From a checkpoint of a small image classifier.
Model: 32-pixel images, arch nf_resnet, norm none_scaled_ws, widths [96, 192, 384].
Training: muon at rate 0.0046, 11000 steps, held-out accuracy 100%.
Data: trained on seven-segment displays showing three digits, 97500 training examples, 10.8 epochs.
Rows from block 5 of a small image classifier, named by matrix and row number. Rows with one number belong to one channel. Each number is 128 + 32 x the weight over its row's rms, rounded and kept within 0 to 255. All counts start at 0.
After each channel's rows are labels from the 100 images, of 14976, where the channel reaches its highest value: "top examples" is what is common among them. Only what is clearly more common there than usual is listed. The data: seven-segment displays showing three digits. In brackets: how many of the 100.
# convs0: first 3x3 conv (model.blocks.5.convs.0.weight, 192x192x3x3, standardized in use, each kernel summed), inputs 96-143
# convs1: second 3x3 conv (model.blocks.5.convs.1.weight, 192x192x3x3, standardized in use, transposed, each kernel summed), outputs 96-143

convs0.181 [114 117  74  83 107 111  81 164 123 164 111 103 149  79 103  58 156 187 201 136  92  64 148 140 116 136 139  73 121 163 156 113 103 142 136 122  98 166 138 204 174  88 106 128 188 157 115 160]
convs1.181 [177 109 164 113 143  64 106 111 134  41  85 112 142 115 102 120 177 113  87 145 110  99 192 131 165 159 167 139  84 121 116 131 136 160 148 166 140  67  94 154 104 144 147 112  75 105 128 132]
top examples: white glow (47)

convs0.184 [160  93  96 108  25 153  63 132 127 129  92  76  91  97 140 126 160 161 153 135 139  83 121  83 111 147 106 146 128 102 116 177 164  84 114  80 171 162 128 167 101 100  87 124 125 125 107 124]
convs1.184 [ 81 174 121 146 188  89 204 128 113 194 107 103 181 105 130  99 152 130 153 143 156 196  83 107 102  83 150 138 144 162 166 129 144  75 118  94 132 154 135 171 206 121 145 138 123  77 137 148]
top examples: white glow (40)

convs0.10 [130 106 129 105  66 111  96 125 185 102 115 127 189 197 134 172 143 138 123 115 129  55 156 128 138 140 137  53 187 179  90 128 143 147 136 133 104 113  99 153 173 118  96 113 135 131 123 131]
convs1.10 [157 119 114 115 136 142 176 108 121 152 154 126 149 166 144 139 109 156 134 214 137 214 164 132  45 188 154 155 148 106 166 109 110 110 151 121 151 131 135 144  95 121 177 191 175 186 131  68]
top examples: first digit: 4 (29)

convs0.102 [ 89 109 118 124  88  99 143 141 100 107 152 107  29 149 153  98 161 175  62 157  72  89 147 140 109  92 113 137 107 102 121 165 104 163 122  63 167 145 141 137  88 136 104 130 114 131 207 162]
convs1.102 [139 167 158 147 174 114 137 113 130  77 125 137 150 146 154 236 124 108 160 124 128 156  95 156  64  95 158 162 140 142 159 124 118 143 126 135 105 126 116  85 123 140 133 108 176 145 136 163]
top examples: second digit: 6 (29); first digit: 2 (28)

convs0.127 [ 70 159 131 138 143  74 139 114  80 100 114 104 139 107 117  81 110 131 159 184 185  89 141 125 163 102 130 158  90 148 157 107 101 107 155 193 153 120 166 110 118 139 141  99 146 154  57 120]
convs1.127 [123 115 147 147 169 100 151 162 117 160  63  58  71 128 167 132 118 135 130 155  69 123 135 143 141 140 139 124 101 148  77  65 115 135 125 159 115 109 113 102  69  57 130 123 115 138  99 120]
top examples: second digit: 2 (29)

convs0.42 [148  59 170  81 105 115 111 159 122 137 146 155 155 116  92 119 109 180 156 128 137  45 128 163 115 112 174 127 115 118 140 129 126 156 141  88 158 128 120 125 122 133  95 125 120 107 154 142]
convs1.42 [123 120  91 140 155 145 129 115 133 137 100 122 166 126 111 133  75 114 119 163 138 185  92  80 134  72  72 104 201 144 115  88 126 112 157 146 127 153  96 118 120 132 136 127 148 176 197  97]
top examples: white glow (39)

convs0.114 [134 126 172 103  80 177 108 135 134 196 148 124 123  67 101 101  97 124 125 158 196 125 150 183 129 158 122 109 117 118 119 118 138 226 126 147 113 125 124 168  57 125 188 136 177 144 140 125]
convs1.114 [155 128  77 161  84 120 134 121  85 115 157  72 104 156  96 103 119 144 159 176 178 135 139  95 193 142 207 148 123 144  86 131 184  93 152 116 161 153 229  82 122 117 199  54  76 133 137 125]
top examples: blue glow (36)

convs0.160 [131 145  46 174 123 172 100 206 153  51 133 145 115 105 163 108 115 137 121 119 118  79 133 128  91 147 138 151 152 125 125  94 133 139 142 105 126 118 160 103 140  95 136 142 101 129 123 131]
convs1.160 [ 60 140 127 126 177 138 141 112 176  77 103 141 116  84 163  93  81 132 154 164 187 106 131 139 129  86 163 122  95 129  83 145 100 117  69  97 154 120  99 100 161 130 114 144 127 138 140 107]
top examples: the digit 7 (70); third digit: 7 (33); second digit: 7 (31)

convs0.168 [111  90 138 132 144 140 105 127 136 135 138 168  95  70 158 113  59 143  76 116 139  96 141 116 182  94 180 126  98 156 122 183 150 129  91 134 164 105 155 129 157 111 172 132 133 117  75 142]
convs1.168 [108 140 186 158 165 135 138 106 159  41 147 134 161 163 128  62 147 166  64 143 126 176 138 122 132 173 132 139 146 157 101 130 119 176 108 111 143  79 213 122  58 157 121 141 174 137 129 119]
top examples: amber glow (39); first digit: 5 (27)

convs0.65 [141 122  91 217 169 126  58 114  98 138 125 116  69  60 155  34 134 142 125  67 100  58 122 142 105 130 101 163 157 148  82  85 149  78 165 143 169 133 120 129 123 152 133 135 130 146 142 156]
convs1.65 [127 105 148 126 144  92 122 157 176 149 151  99  99 128 138 155 110 135 119 148 120 142  91 169 130  68 142  80 163 172  63  83 178 108 133 115 118  98  96 139 108 134 104 135 137 126 113 128]
top examples: the digit 0 (78); green glow (53); first digit: 0 (34); third digit: 0 (27)

convs0.154 [133  94  79 102 107 146  38 150 124 172 152 111 125 114  78  50 139 186 146 140 141  47 149 153 119 106 146  55 141 149 134 141 101 165 117 120 128 137  95 183  17 172 145 178  98 161 151 144]
convs1.154 [120 144 130 121 175 132 223 137 126 118  95 114 117 120 102 160 194 147 120 176 166 177 148 116 159 146 123 139 122 111 138 125 159 128 140 164 121 118 140 114 164 145 104 111 134  45 177 171]
top examples: the digit 1 (58); third digit: 1 (33)

convs0.105 [170 180 104 142 129 115 115 126 135 106 109 108 170  99 146 129 137 116 137 206 142 173 173 173 163 138 159 230  88 205 132  99 106 147 147 114 154 102 118 152 191 145 129  96 111 158 145 141]
convs1.105 [106 108  58 161 143 197 138 175 141 146 153  73 147 116 127  95 129  89  93  74 127 100 108 116 163 163 102  83  84 129 167  91 123 151 146 136 135 107 118  92  87 132  88  84  85  88 162 106]
top examples: the digit 5 (70); dark on pale (55); second digit: 5 (31); first digit: 5 (30)

convs0.186 [131  36 157 105  82 115 153 109 134 129 128 139 207 184 126  46 175 157 149 140 144  79 137 131 124 150 112 133 185 128 116 158 123 131 149 152 123 139 147 176 148 174 136 151 109 107  87 146]
convs1.186 [ 69 156  81 140 117 123 171 161 129 140 123 117  88   0 147 142 140 100 117 152 125 149 110 119 138 115 131 139 144  95 164 130 184 132  56 148 105 124 130  76 125  62 175  97 112  96 139 166]
top examples: first digit: 2 (27)

convs0.132 [118  88 148 127 128  86 115 132  93 101 124  68 161  85 110 125 128 118 111 156 150  85 169 171 167 148 114 144 137 131 163 157 147 136 138 145 114 113 155 142 139 137 155 163 107 143  30 139]
convs1.132 [138 174 102 149 160 220 101 136 180 176 192 137  89 114 136 144  90 121 133 119 140 129 123 161 132 148 112  87 150 125 184  67 120 110 116 144 127 160 140 124 126 124  89  64 124 159 105  91]
top examples: first digit: 2 (27)

convs0.74 [110 142 153 129  81 108 106 159 144 149 145  98  91 203 148 119 103 147 124 134 107  48 113 161 152 140 153 166  65 171  70  86 119  80 115  71 197 161 104 139 149 140 142 149 120 132 120 128]
convs1.74 [163 161 125 123 127 134 107 112 117 130 100 141 199 200 163 144 118 124 136 114 120 195 113  33  87  86  96 152 134  69 124 161 156  68  70 149 124 183 140 115 183 164 103 120 168  95 140 159]
top examples: the digit 0 (91); second digit: 0 (49); third digit: 0 (33); first digit: 0 (31)

convs0.15 [133 149  80 106 129 161 150 131  55 164 139 196  18  53 149 104 141  97 127 187 101 113 109 132 105  85 130  95 142 111 174 152 143  91 133 158 113 147 139 150  91 109 118  59 145 121 136 113]
convs1.15 [169 109 134 111 139 145  88  90 170 183 176 112 118  57  87 142 134  92 137 132 146 106 212 166 147 145 146 142 139 134  85 125  78 127 136 195 133 135 165 185 173 133 162 124  60 134  88 112]
top examples: the digit 4 (67); third digit: 4 (33)

convs0.85 [ 93 106  21  82 120 167 133 161  71  63 146  97 176 136 134 108 136 137 145 132  96  63 145 109 118 149 139  88 126  70  96 112 118  92 135 159 124 116 121 150 130 193 129 163 145  94  76  88]
convs1.85 [107 114 167 114 120 152  76 164  95 203 173  95 164 195 138 157 137 212 134 117 115 174  87 139 137  63  78 162 133 185  89 157  89 150 128  48  98 135  89  81 108 165 136 122 171 121 146 161]
top examples: first digit: 2 (25)

convs0.66 [119 158 132 197 152 182 208 114  86 149 151  64  81 108 111  60 116  79 100 127 137 118 153 167  73 129 110 154 127 142 121 119 137 118 127 141 137 122 128 102 211 211 117 130 125 102 148 130]
convs1.66 [100 108  86  99 126 103 123 151 151 106 107 173 128 133 141 145 142  83 106 126 143 154 123 113 154 117 138 164  77 115 125 103 112 154 102 113 123  78 169 144 110  40 144  55  83 119  58  81]
top examples: second digit: 5 (29)

convs0.24 [150  79  88 106 163 146 149 120 155  98 122 119 131  82 209 162 163 196 142 204 125 128 132  91 150 130 106 115 114 159 107 161 148 122 138 102 152 143 107  98  96 148 155 158 174 217 107 114]
convs1.24 [144 198 191 127  97 147 156 149 145 192 141 119 143 205 123 125 159 107 186 125 129  91 163 116 139 180  79 159  96 175 129 117 127 174 114 156 106 166  89 103 157 141 117  46  89  54 147  96]
top examples: the digit 6 (73); third digit: 6 (35); second digit: 6 (32)

convs0.32 [ 99 136 141 129 173 105 127 111 113 136 152 189  29 117 152  92 112 158 114 134 102  85 171 102  92 176 122 154 120  97 115 171 162 134 120 109 160 147 137 163 124 123 138 112 176 101 144 165]
convs1.32 [123 132 155  99 199 125 178 136 131 105  95 145 131  94 153 142 192 116 131 151 141 165  87 150 170 168 135 119 124 144 150 135  86 143 120 143 155 120 136 117 139 131 121 104 169 131 149 126]
top examples: the digit 1 (71); white glow (40); third digit: 1 (30); second digit: 1 (25)

convs0.11 [141 107 146 149 113 138  84 110 136 160 103 153  48 131 131  68 117 156 156 132 117 103 148 152 111 171 140 109 107 134  91  48 157 115 139 124 118 136 127 129 115 110  98  69  86 106 171 185]
convs1.11 [153  75 164 133 158 141 161 126 138 130 152 227 157  83 174 138 157 116 187 171 133 122 103  69 128 130 154 182 133 159 123 131 111 125 119 163 113 125 150 183 173 128 126 167 189 170 121 145]
top examples: second digit: 4 (32)

convs0.5 [114 132 197 120 114 117 118 109 116 127 112 117 172 160 136 103 118 165 154 168 166  55 120 148 164 116 153 135 146 175 125 126 129 153 164 141 149 145 123 138 187 117 143 152 138 209 126 127]
convs1.5 [ 68 158 126 158  94 159 147 106 106 184  81 127 130 158 102 114 151 175  88 124 133 142 123 125 100 135  97 182 120 108  83 144 148 144  85 117 119 111 154  64 139 119 137 133 132 188 131  62]
top examples: the digit 2 (60); first digit: 2 (26)

convs0.108 [159 128  95  68  69 205 103 158 101 128 138 171  93 131 154  73 123 115 130 121  93 151  86 194  78  86 102 130 153 132 116 130 123  95 143 124 138 181  89 101 105 138 121 129 164 110  92 106]
convs1.108 [147 103 135 152  94  67 139 129  69 130 111  80 129 149 121 151  98 130 113 159  99 154 102 204 139 112  91 127 111 160  87  93 124 115 135 137 106 142 119  92 119 141 102 172 134 110 126 139]
top examples: first digit: 2 (30)

convs0.130 [124 169 108 144  95 134 146 136 110 119 109 107 200  61  81  65 142 130 104 143 157 113 171 155 146 149 148 101 117 123 122  68 183 111 132 161 128 147 150 116 154 103 194 175 134 126 104 214]
convs1.130 [101 125 102 133 140 145  89  64 129  94 149 181 124 104 155 110  54 101 106 106 120 175 120 160  88 129 103 104 138 111 148 141 115  84 122  81 134 146  50  89 122 135  87 148 126 164 180 111]
top examples: dark on pale (61)

convs0.87 [139 115 157 107 195 146 130  83  77 147 172 149 121 109 113 110 106 131 179 187 193  92 184 131 134 122 129 136 169 150 121 140 130  53 129  83 137 108 150 102  85 148 129 160 120 103 118 127]
convs1.87 [ 93 135 149 126 145  85 148 127  89  19 124 148 138 129 195  87 132  29  91 153 136 135 137 147 106 142 136 131  59 160 127 104 140 113 156 147 173 111 142  89 138  98  93  99 135 139 105 139]
top examples: the digit 3 (60); first digit: 3 (31)

convs0.172 [108 149 158 191 122 123 109 123 186  95 140 156 117  11 105 188 104 134 131 129  98  87 149 150 172  58 154 177 124 124 185 108 135 127 149 132 104 106  85 163 129 112 165 128 101 132 160 148]
convs1.172 [131  82 141  72 186  90  94 132 151 187 147 141 142  91 128 101 138 137 163  98 140 116  97 142 101 152 157  90 132 125  89 129 137 114 143 151 146 103  92 100 145  96 117 190 211 174 120 142]
top examples: white glow (37)

convs0.182 [ 90 134 116 143  72 131 142 139 140 144 134 163  57 118  95 125 141 142 199 134 119 160 146 114 151  98 160 126 152 192 161  87 116  59 144 119 137 140 129 131 110 153 127  56 137 139  86 139]
convs1.182 [152 124 112 101 149  83 150 134 158  76 102 114 159  93 107 141 188 155 129 134 148 107 157 123 133 210 131 122 123 149 128 100 138 166 141 207 135 141 148 169 136 157 177 138 106 145 163 124]
top examples: first digit: 4 (35)

convs0.145 [159 113  93 142 171 128 106 215 141 176 139 140  92 120 122  93 111 154  96 119 133  29 117 165 139 133 142 200 186 141 120 102 148 139 129 108 172 137 105 154 145 142 132 172 126 104 220  94]
convs1.145 [149 119 133 133  83 147 147  77 137 120 126 125 132 135 135  78 167 132 132 145 177 115 113 152  83  90 148 111 153 159 114 137 141 158 153 148 101 158 160 181 101 107 130 118 119 117 137 134]
top examples: third digit: 4 (28); third digit: 1 (26)

convs0.91 [153  78 137  77 129 147 160 143 162 117 126  35 155 107 117 120 137 110 162 171 171  84 171 117 123 156 158  67 185 127  84 127 201 119 151 128 106 138 134 139  61 167 152 117 164 104 157 138]
convs1.91 [167 144 128 134  85 100 123 118 167 111 150  88 155 178 141 108  97 120 172 144 167 132 178 159  98 147 112 151  93 156 125 143 105 135 162  70 163 158 140 118 115 138 170 255 141 178 130 131]
top examples: dark on pale (48)

convs0.34 [160 127 121 126  80 105 121 210 136  47 122 139 106 138 143  57 161 110 115 133 122 100 156 130 135 156 123 143 101 129  97  83 101 127 133  55 124 144 147 122 152 127  85 145 131 164 119  96]
convs1.34 [116 134 146 118 157  95 117 107  96  97 115 125 109  99 148 141 122 141 112 134  93 151 156 142 101  48  70 108 121 114 142 156 128 130 188 170  81  91  77 113 122 151 117 168 218 185  99 192]
top examples: dark on pale (49)

convs0.75 [156 170 135 118  91  83 129  72 124 142 106 135 166 128  43 125  99 148 112 144 165  34 144 133 152 119 139 170 112 143 225 127 126 143 123 176 138 145 137 160 154 153 156  59 107 148  66 169]
convs1.75 [136  51 168 123 170 129 105 173 138 137 157 116 113 131 136 139 117 205 167  81 140 164 168  71 147 174 126 150 112  74 149 123 165 102  88  99 173 190 147 115 107 133 142 131 129 142 134 159]
top examples: first digit: 6 (28)

convs0.125 [104 147 156 176 163 132 152 165 153 156 105 177 175 156  92 155 148 124  97 113 137  82 143 133 129 123 148 130 120 138 158 125 106 122 124 162 111 102 135  81 138  82 123 155  87 127  95 129]
convs1.125 [ 99  81 140 159 161 202 143 114 149 125 127 105  71 106 124 183  82 134 148 133 118 144 112 173 161 103 115 133 107  79 138 133 103  90 154  72 151 154 255 175 119  87 178  77 147 172 145 162]
top examples: green glow (37)

convs0.60 [114 168 167 174  58 118 171 140 139 161 132 183 107 157  89 153 102 135 138 131 165  63 151 131 103 131 141 137 137 145  94  98 152 153 143  71 126 124 117 151 111 169 139  97 119 122  86 139]
convs1.60 [150 110 107  98  98 153  88 169 156  67  96 112 162 115  69 133 159 114 194 169 125 140 123 100 119 112 160 131 154 121 132 173  74 161 117 191 131 170 133 133 128  89 171 191 148 152 110  78]
top examples: the digit 1 (56); first digit: 1 (27)

convs0.28 [151 118 106 113  63 122  74 174 111 113 169 157 136 119 134  99 159 145 137 139 135 114 121 150 136 114 115  71  96 151  71 142 152 130 100 139 119 165 117 126 104 146 135 151  94 133  80 138]
convs1.28 [150 147 150 110  92 124  94  96 117 137 132 107 137 160  76  68 130  99  76 117  76 110 167 115 114 174 134  99 122 150  85 177 159 187 153  97  99 169 116 125 141 162 148  84 107 117 138  76]
top examples: the digit 1 (62); amber glow (55); first digit: 1 (35); second digit: 4 (27)

convs0.128 [167 117 136 120 125 113  91 132  95 116 162 155 142 118  78 153 186 133 132 125 108  91 148 144 117 160 142 178 135 197 110 103 106 136 134 107 139 153 131  82 187 128 137 130 111 128 150 150]
convs1.128 [135 145 152 158 163 145 124 121 143 126 129  99 142 150 105  99 161 100 188  57 140 171 138 123 140 118 132 128 193 137 124 137 170 129 149 146 119 121 145 249 174 186 209 167 186  99 140 118]
top examples: the digit 4 (61); second digit: 4 (29)

convs0.37 [171 109 123  93 149 125  78 137 150 122 183 108 109 129 136 202 177 148 122 153 175  85 138 142 186 105 178 138 129 128 122 115 161 166 131  76 138 156  79 146 100 135 156  91 124 187 134  97]
convs1.37 [193  99 130 144  90 102 142 115 129  91 146 105 126 169 144  98  70 107 155 185 208 145 156 156 197 134 154 193 147 121  64 111 135 130 116  87 169 151 139 106 143 159 146 137  77 100 131 140]
top examples: the digit 6 (72); third digit: 6 (38); first digit: 6 (26)

convs0.4 [159 125 146 184  80  91  57 141 133  84 119 133 145 151 148 169 111 137 141 112  83 109 140 140 134 123 126 170 112 176 165 123 155 113 125 126  78 141 104 137 195 142  99 145  95 126 147 151]
convs1.4 [ 99 191 147 129 191 207 123 116 135 158 161  59 135 118  78 117 130 173 153  29  84 115  66 150  87  90 137 120 172  98 128 149 167 132 124  95 118 116  86 107 100 138 169 115 140 117 105 120]
top examples: the digit 6 (57); first digit: 6 (32); second digit: 6 (28)

convs0.89 [122 135 104 145 148 132 178 102  93 115 111 140  92  16 124 123 149 145 111 113 112  92 134 151 150 130 159  99 131 118 166 133 138 116 151 170 113 102 126 115 110 161 132  73 117 125  96 162]
convs1.89 [131 132 154 156 195 150 156 107 162 149  93 165 158  96 136 143 128 134 172 116 130 115 161 152 156 171 174 141  84 112 187 117 166 150 120 134 151 133 154 147 141  88 137 125 119 140 168 201]
top examples: first digit: 6 (26)

convs0.165 [130 124 150 139 101  97  98 102 138 164 126 112  95 116 184 104 125  92 106  88 152 211 145 154 125  96 114 147 123 126 170 140 178 162 111  86 100 125 159 150 113 132  98 114 153 133 124 111]
convs1.165 [ 96 125  99 110 108 103  75 161  93 131 101 170 120 155 104 185 128 155 161 109  94  85 129 110 161 137 131 128 133  90 136 132 109 131  89 126 120 139 136  54 137  65 127 143 123  86 129 129]
top examples: first digit: 9 (29)

convs0.83 [139  86 109 114 191 147 174 126  92 147 156 170 143  83 161 184 156 130 139 123 195  70 122 165 139 151 111 102 165 144 129  81 124 204 135 176 134 115 122 128  79  98 154 119  95 138 139 153]
convs1.83 [169 227 108 115 106 127 162 127 124 159 143 143 128 143 141  86 171 140 156 153 129 129 101 117 121 177 160 122  75 131 157 129 145 178 118 146 126  83 132 120 122 146 105 120  97 118  99 143]
top examples: green glow (36)

convs0.143 [139 162 105  89 121 157  88 163 137 121 162 135  81 134 135  82 134  74 106 142 148 156 176 143 114  78 165 133 119 127 153 148 131 175 106 113 124 178  99 112 126 101 135 158 138 135 133 152]
convs1.143 [173 116 122  80 134 124 104 150  70  73  99 125 129 166 148 135 137 149 117 138 133 154 127  52 169 163 154 132 129 110  50 107 122  99  54 123 131 134 140 158 121 108 107 108  79  67 150 141]
top examples: first digit: 9 (29)

convs0.117 [110 171 136 177 143 158 136  89 177 152 120 116 145  10 159 159 124 133 174  98 115 121 137 114 126 153 111 137 163 167 129  99  99  72 170 148 108 105 137 162  95  93 123  71 184 154 168 127]
convs1.117 [168 137 173 143 117  64 132 118 154 120  77 188 123 129  84 123 147 158  62 194  95 140 146 130  82 141 141 161 116 105 146 112  77 124 160 147 129 156 146 161 171 112 104 150 133 145  90  95]
top examples: the digit 3 (61); green glow (37); second digit: 3 (25)

convs0.135 [120 156 142 144 128  75 150 102 135  96 116  74  86  90 134 115 156 150 112 102 182 111 143 121  91 172 105 124 120 157 152 128 156 147 154 153 103 186  80 130 114 129 143 107 120 118  87 130]
convs1.135 [108 138  91 124 114 121 125  88 111 113 122  90 159 120 142  84  86 112 205 122 136 133  66 158 149  77 157 101 158 105 155 120 135 111 184 160 212 139 229 127 134  66 147 130 182 119 125 165]
top examples: blue glow (40)

convs0.22 [113 135  52 101  70 101 197  45 117 166 121 118 122 111 117 195 115 101 221 137 161 107 167 126 116 166 145  64 112 129  66 139 134  67 160 116 140  79 135 149 129 100 121 109 123 120 115 119]
convs1.22 [ 69 180 189 154 129 115 182 118 134  74 139 190 102 105 132 116 121 141  85  91  96 125 172 168 102 152 130 154  72 183 168 111 147 176 142 149 143 116  90  76  97  78 180 127 110 111 131 165]
top examples: the digit 2 (64); first digit: 2 (27)

convs0.95 [133 121 114  97  81 162  99 104 140 119 130 114  60 129 112 127 154 134 118 140 129  73 131 108  73 162  80 154 168 102 102 115 156 121 145 142 159 107 160 103 135 163 123  94 112 128 135 179]
convs1.95 [200 131 135 110  93  59 134 136 132 155 101 145  99 150  90 126 147 113 124 127 135 117 133 160 147 124 138  85 167 148 107 167 143 121 142 103 117 153 119 184 136 120 121 165  95  70 148 105]
top examples: first digit: 4 (26)

convs0.149 [130 186 108 107 142 117 189 104 100 121 121 105 174  79 117 104 132 116 115 132 112 119 119 147 197 148 126 147 125 189 178  99 128 135 177 169 142  94 136 155 145  99 160  91 155 133  94 108]
convs1.149 [ 94 104 129 133  89 173 108  91 163 173 101 152 118 117 114 118 138 164 107 130 134 115 128 130 112 130 110  63  83 124 155  77 162 153 128 112 155 124 142 139 130 116  93 105 105 140 126 169]
top examples: green glow (42); second digit: 9 (26)

convs0.90 [147 154 136 149 142 166  88 164  85 104 112 148  73  72  96  73 175 128 107 135  87 199 149 150 160 136 162 141 140 146 133 127 123 195 130 105 144 157 128 146 124 102 143  53 170 127 155 151]
convs1.90 [174 119 173 134  52 187 123 121 166 108 136 150 122 153 130 121 101 122 114 132 139 122 115 135 124 119 117 156 133 162 133 136 143  94 137 122 135 138 171 118 138 179 134  80 130 147 141 117]
top examples: the digit 4 (78); first digit: 4 (51); second digit: 4 (27)

convs0.103 [150 153 164 110 105 124 112 123 139  66 166 175  97 183 120  95 143 131 126 121  52 115 143 127  81 106 166 118 118 107 146 127 163 176 137 115 142  97 156 129 122 109 114 101 130 181 103 131]
convs1.103 [122 132  63 125 137 117 112 118 116  93 107 142 118 110 112 178  86 144 155  75 169 121 170 153 137 116 112 164 190 158 169 142 149 108 182 114 126 117 105 130 133 163 133  87 154 162 190 136]
top examples: the digit 7 (59); the digit 1 (55); third digit: 7 (33); third digit: 1 (29)

convs0.29 [103 183 135 115 110 126 119 136 126 118 154 156  50  44 111  72 130 122  98 113 104  62 170 141  77 109 189 129 116 159 166 195 105 158 158 124 129 163 177 143 150  90 160 144 109 110 107 164]
convs1.29 [137 164 127 150 176 140 143 117 167 104 143 102 122 126 119 133 123 136  78 187 148 145 132 138 203 127 125  86 165 167 114 102 149 126 167 132 157 115 115 193 158 179 147 124 108 144 121 160]
top examples: the digit 1 (82); third digit: 1 (49); first digit: 1 (29)

convs0.20 [100  94 145 159 117 167  92 105 157 122 135 152  63 175 122  80 128 188 114 133 134 133 156 139 105 110 119 114 157 135 159 122 152 109 161 124 155 130 148 192  98 135 118  81 231 150 101 135]
convs1.20 [142 135  68 182 190  68 218 118 137  98 140  96 141  68 134 134 136 130  84 135 152 133  88 144 163  92  64 190 112 153 126 129 160 150 162 162 150 158  96  75 152 145 131 146 131 110 110 129]
top examples: second digit: 4 (29)

convs0.183 [ 98  99  60 149  67 126 134 116 144  79 112 114 142  89 117 102 162 138 146 152 125 116 105 110 120 108 195 102 194 126 173 113 120 178 157 173 126  86 135  79 121 169 113 124  80 121 124 157]
convs1.183 [173 106 133 121 143 114 147 124 107 203  30 147 148 118 151 126 149 130 127 170  99 173 131 106 105 104 145 115 143  68 151 109  86 154 147 158 115 192 106 147 113 118 140 160 150 142 114 134]
top examples: the digit 1 (55); third digit: 1 (45)

convs0.99 [150 130  95 186 134 180 125 131 155 161 124 102  81   0 105  51 132 183 146 126 144 114 155 166 129 156 143 143 129  91 124 117 180  68 136 166 133 115 131 154 147 141 124 100 157 127 135 150]
convs1.99 [ 70 147 102 160 193 149 158 113 132  96  58 166 150 140 212 126 108 103  96 151 119 100 150 116 117 116  87 143 120 128 121 176  96 160 122 105 163 137 120 134 144 136 118 135 106  62 160  98]
top examples: the digit 1 (76); third digit: 1 (49); second digit: 1 (34)